Rows from block 8 of a small image classifier, named by matrix and row number. Rows with one number belong to one channel. Each number is 500 + 25 x the weight over its row's rms, rounded and kept within 0 to 999. All counts start at 0. Numbers have three digits each.
After each channel's rows are labels from the 100 images, of 14976, where the channel reaches its highest value: "top examples" is what is common among them; "peak at" is the part of the image that holds the peak. Only what is clearly more common there than usual is listed. The data: procedural textures in two colours, tilted and lit. In brackets: how many of the 100.
# convs0: first 3x3 conv (model.blocks.8.convs.0.weight, 128x128x3x3, standardized in use, each kernel summed), inputs 0-127
# convs1: second 3x3 conv (model.blocks.8.convs.1.weight, 128x128x3x3, standardized in use, transposed, each kernel summed), outputs 0-127

convs0.66:553519492506499521504472501520529517467478538501507549469529494448530491516493470504524502532485493472484541507426499491518510512516533487536504481488544509510510528506492500533547512512462482483518520480501485526482501507502533465488492462538494495527485489506478487499427483522507502492512526481483486494475472463502488461501482477534513513524497544453459501485471561473480542480506
convs1.66:466479480534522518495501554525487500512482491466511469486535534513533504524479439514487552489521488523517536519498505507505442507498504495516478520490493441542456498516510515488523488523515461487470552473491486494510474544527514507504501492487505491492468486503494489479551446491568497522486501486494520491447518541493471491537500525456509536479514513503446477522497510504510504482504
top examples: white (69); black (58); pattern colour: white (55); ground colour: black (40)
peak at: top right (33); top centre (28)

convs0.126:501468512484510480479476487522501509503460505488520497542486450527501524537448480477523497501478461471465480510501526507507485486501475473499497526509510466534483529482558534487486491517487481522494474494483510500499499517494494551517526522575523473484462462466502496535505557549500497489531502500552474467487523501522489537534537496505496528465507511515534500446523450510497477513488
convs1.126:535474501519506474502486520476490471494487524483475492474473523526490456505504455489499515458490471490448512448529487483525576516471489534522495505477493488461471510493464508524490507475490471551504476499479523500512489516517483532548501501476536515493458463507472481499519495472534509532505471486553491505503515487474511512515487470474520496552501469453559449486467498512493499477503
top examples: red (79); pattern colour: red (77)
peak at: bottom left (32); bottom right (31)

convs0.88:485477500470466536506483508480507508508525545508519530506581483507477498499492548501494511504466474512510524516504481505474483527474532493498456481487492484547527532464528539549476520463471460492499477497458491493498528492508499484499503522515467519483499529474465517522532483518497458543488500483492468537505482514480504479543473475520509501549520519484478535440489508454503499547481
convs1.88:451516497471519499535471516505490521523484487504511516492566502522497539509564508505515474495531498455521469450467466514498473492554520477479524510468497522510472465480512530524522503530522485470479466475522513517501534521519490492479469450467509512499510502492480491508541497472540515457550517531495485478464474525517516516501488523516540528504509540512525515524512477462522510512544
top examples: white (71); pattern colour: white (70); black (53); ground colour: black (52)
peak at: top centre (30)

convs0.86:519469490492519491518514483470509515490482516501562622490510517510457509538480500547525485528535478484515497487492507493522501500477497491509436521511500486487489480466440496492485476470572469500521492521528498479524451557493503494493463536496529475482522514510494472493512513504530532479493482511524527498511508506518507485515505468471528493493470493508500500490474524482499518526497
convs1.86:502545503522527529529503515506473515561514503476471568536533495498513499503509525495524520535494476436506523454494457516560518527497497469470520497526532511517515501514521498481523507560483489537530506528550505531475503445516489505486500470486494490476474477488467497513472529498495509477509471553536497547496500506503471500515495507485490480511539509510502489459459504489526506500534
top examples: yellow (55); pattern colour: yellow (55); orange (43); pattern colour: orange (43)
peak at: top right (30); top centre (29)

convs0.65:489520456494502522480496535505460526557567456510536478487545502489478487534549471504530492509473500508514483536508523495506527488473518498528458495460477514507496496504534542499489471491471463497461523492510512488574471463513467499523523472479510512488540478507522472513480515536516522490508458512530476483515500546455498541503520481507509476476482494522489496475516505479512484462507
convs1.65:524453494486500487504544510514486473467544488470508500532494444504459502488497520489507538461546490497491507483526520487437476503464537466485462482463480488510502498525511469479502506501498477502524479524474493468510476503505539468502497510512506495518519512486513500483523499490462519484519515477484508511481503442503468525535483467512492506387443477527517496499482486516472487494475
top examples: red (57); pattern colour: red (50); ground colour: white (32)
peak at: top centre (31)

convs0.125:502492514510501476464509492469481522497463511485456492508492451527492517509499522545541542473510522503512508541510502515523486502480475523517448493492492457464500521470480504509450515483474468526507548525510504479515455488514484491493503544500482518510468478481488482512502549533525520498499507463516473513441519535546505505482529533505507503502507497539498481427555478503493481556514
convs1.125:523503536550487485477513518523498464539494480537524520507460499492488516500477489471513486507530466531488467466452526492536532535506538482516480485535535475508507478497552525510502511551508517498517537552480502542501478480519536505520471515498504489476460480499505503528509511477530465493467499484502489483471522489499499462529502546500482493425459484477493483457499505500512496516443
top examples: black (59); white (51); ground colour: black (48); pattern colour: white (42)
peak at: top left (36)

convs0.9:492516541514517488521491459481475475499579490525473508465470549471522497517526535497531487482507515517543520494457498497508485492506482485511470516476508489468491537488505515485472489523482461500503554494472508498570479504486462526514495473480477511499508506509520481526515531487492525486494430502498585497500491504513533509531485492508480460553506486530517481485549484503493476500504
convs1.9:517504483487498484496467478549491409529532502471490484516503521500492482583492514499472484495524511516528521513491491471523495506501505503511528457519489489509483506515478495520498520551482543495504543532540496466524494444532515483491479488491506562525498514468510488495508529509511488485486474509478469490505485492521492519494495489487486476466536509525500462472421455543527508484500
top examples: black (43); white (42); yellow (41); ground colour: black (40)
peak at: top centre (27)

convs0.20:497539524449517485491504501476518479493427497480501468491430517463540481490490533509522474520541491521543488542526504538510528501452533475509486499475483482471536520498510515497512509477508492528458481490474500536538496543483481494467549461451512522492503478511491525537530505520497477471483487479483509520524501514553508519533494507481471502488478532462527505517500532522524501498501
convs1.20:498450523512470485513472475518491506489524500465505533475446485520510511530455501506484534466519490481498490511502481534488526519537499526514460516535489462480502473477525486457516521516495562463479458541511516486540486473517510521482489500501516494529549467487501519549445506464530486518489473504506522487483524474494467482490523469536438487496502499513510449473491534500470525504515
top examples: white (48); red (42); pattern colour: white (31)
peak at: top centre (28)

convs0.112:487453481499493506499507496470464524526497505518481486486489464492510502460466501480481480503484502505525513472547525485485543503532536473502519552499526497490478554495520461478487477519490512467540471504533522535515465506511513525495501472488473473467514508461483495492542532515517513566459507514496454474479517553493503497526523497493450489521500509471478515476461570504514468521473
convs1.112:539542490522548478511462502493535515489549501454493468461456493493483494470530471499526468487499491491508498513513541511506491535522517502526495461493507520518494516470489453490571497448516466495512486509472459521499548512538531520473530513503484520507490482487426472506502508521480546464474527525553512513506487499502512497506468479508490473487504483514472505530521515503512454500513
top examples: black (65); ground colour: black (46); pink (38)
peak at: bottom centre (33)

convs0.8:503459493506490524497506504504413523471520524487530497475525490495504473529529535491507451432511485550506536588499502450476523495491473509463502494495495492503505520481516527512467476508490515483523536528519512479513475518493484511488504459505513507484486497541509513513515493523462481507512488476535454502503490496485479580480493526508470509506471534474520537472502497514489518513501
convs1.8:521520470554482494516492490520479534487489512537484496462495500491472508505503488517502542460528532484538451441495506475490510501543511534524483497480486529526489514442466466501503486496497527496503486495505482501480508525520511528504506498481525437481466558506496542485490460503509522504519509514526521496510482537458483510519507518475464518416450481495520500474516481540498533525506
top examples: white (85); pattern colour: white (84); ground colour: black (30)
peak at: top left (35); top centre (28)

convs0.104:493524536515516500485512526434536465538504496505510500483508519551508485533463489532537503469498466485476473497511492508489525519482542520478467510458468502473480510498509476506457478495516504548507515510519520508505466509473483498551549524538460515486496450466505496481471495514481514493570501487520466512511533534524486451522472464459514505485483527472505534507500533500488503479521
convs1.104:538469518518494542516502495511526485493509488490508525461495487494506509497480473478502532472500490491468507519480580472431526510478500458481480524466502500484538514487479448537503528485513517460499491521485466513520454468526536508525504497524478516464450524544488515465505504477529498493501513498489508464502532513500474499472504466566500518488491526471544532474528521484502492535537
top examples: white (66); pattern colour: white (36); ground colour: white (30)
peak at: bottom centre (33)

convs0.67:476505509461502491519519492468489504521503490458524599473492545500482471472445532494486481510507469517478472501514500475518538512482491478495507500454491512512536499511521460513484534479517503486444495526517518515534518501488466511469520473487506537496507473509507498498508516526462473508475493507494548485538540499494510536496520519442510468493523547531546533491461537511508483499507
convs1.67:455482490488498496486501504552495464427468531483471553533474522529481541503511515496530470513504496479528483493490407486492500502488510511513490513468484528495466474481518484512490535505531487448519511538508518503464463533512509513533500487483476509459528500467528487462481522484512522487505471508508480504514437500519498523484489468481509497487506483486509490486475518516534513464558
top examples: white (54); black (53); pattern colour: white (52); ground colour: black (52)
peak at: top right (34); top centre (28)

convs0.118:501471516486507472503513517501520503500459496510527492546471486480575506486459500540485523492490511482513498519479540494488528494528516494521411474488533508444492479463463466512482487502532507548480528480501494499467484535483487492494512489488503509541494494506492469524540514517508514462501455469532524502527528516523519553514528450466494489488540506543483491467505507513517479486522
convs1.118:483498544519502448507526476507490506502503541523487510488483480528563476504481444506518504527543466481515487517508459507491496526490451515479506498479494525524511496481509513513501523534527546518507508500504494514529439490521498504464512527489485522521573518493481529523510490498503484562482491516499491505490533492516564520501522491521481524525459444486511518452496488488542487456529
top examples: white (57); pattern colour: white (52); ground colour: black (36)
peak at: top right (37)

convs0.89:445470531483481527521512525478458486467499528494504506468513535504441521539532525509552506508504455531509524551487521531447518507473500490469500491505494511500524539504492528480456483447511555489477476506508475461544475506506507471503463492500484487480487534442475490530522489533501475514491500518506479509500488463488546517513475542525486504522499484470499536476507525507500492513485
convs1.89:469474454484505519489478544497476531474505517517506476484511507470470511509510495478506511498502477477497487449557541490520466455584515492525507468515510517513479513456485481505479478512520523521502507515550495517507508464505477482441486454483486496496480480504492534527526485483513564519491471511503470518503510544533527450492527511528511512512493498490531501455459491485541523498483
top examples: white (82); pattern colour: white (81); ground colour: black (33)
peak at: top right (30); top centre (26)

convs0.79:472498520458474499474513482458489454530550519497524494506502516545492483530484506497540506491514514490470494506520504525546501484493482524529410510487494490538512484519483512488503477479474447510465538497547482455546476490465508500533554521500496564489458512504473484516511505510475499520519491472514516513476535498500495493496502535508527500499457546475494536515518475471495509488493
convs1.79:494487531515456500530525514461494464478523500469458497530531497499513521480418523494491506512458487456481476487522526501512482516474502534477476519465511488461509522477477461529479510525528485499475490542510483475521480470551517487523508520522500513430467530522520495475517502526494491464491502515485466526526491476501438471516504521504509467482452475515475485518512466495486473527499
top examples: red (94); pattern colour: red (94); ground colour: teal (26)
peak at: top left (37)

convs0.107:546494476524475517491486537517505434497473506498494539510503542526451473484445497510467481508487505553465530511523518495498472490538494540471505490481470535516503519503504530495511528522536505495486482500467501501505537508521483507470549448504498508513482503493538521498525499496515489525496470548455517430532498483511526496511486505556518537452475525503498501480475483489529505492466
convs1.107:503486502460481526500495504494474480451508496508467480488467479526504466515483488503520496504547541504496550488501501507480531512492520502462546482511540537502484467514529513485490542477520512485493484505536460464538534494496484507550462531482477492434506546485476528479493498521519489501504491542520487548537458516479509494529514449478466530492468478464495503544502473506517504452493
top examples: white (42); pattern colour: white (40); red (37); black (37)
peak at: top centre (27)

convs0.36:460503503487496466504524544522494506487470545520473577511469468518412492545480507512545490490532517491466468513506502480461483489508482489518491496523493524489488519548492476494488479524521536526490515489515470494516521530470464543452506488546484481517501523484475483537483514506488504478507486474554520528485523462491453521510533519512476506513524491484498495499498526511486486528468
convs1.36:494471527518522545498534492473457492495498504517512516506497463471512466516487521509501503486524538512491460454525475525472520477512509463531493461458512459484488478509534504489501500569502466466500491492522527531492487503492528509534506504480502478488481535521505508508530473476585535539504494519515492517527481487499478520453448470513470477483473499482509463487476513506481519443539
top examples: white (83); pattern colour: white (80); black (38); ground colour: black (36)
peak at: top left (36); top centre (29)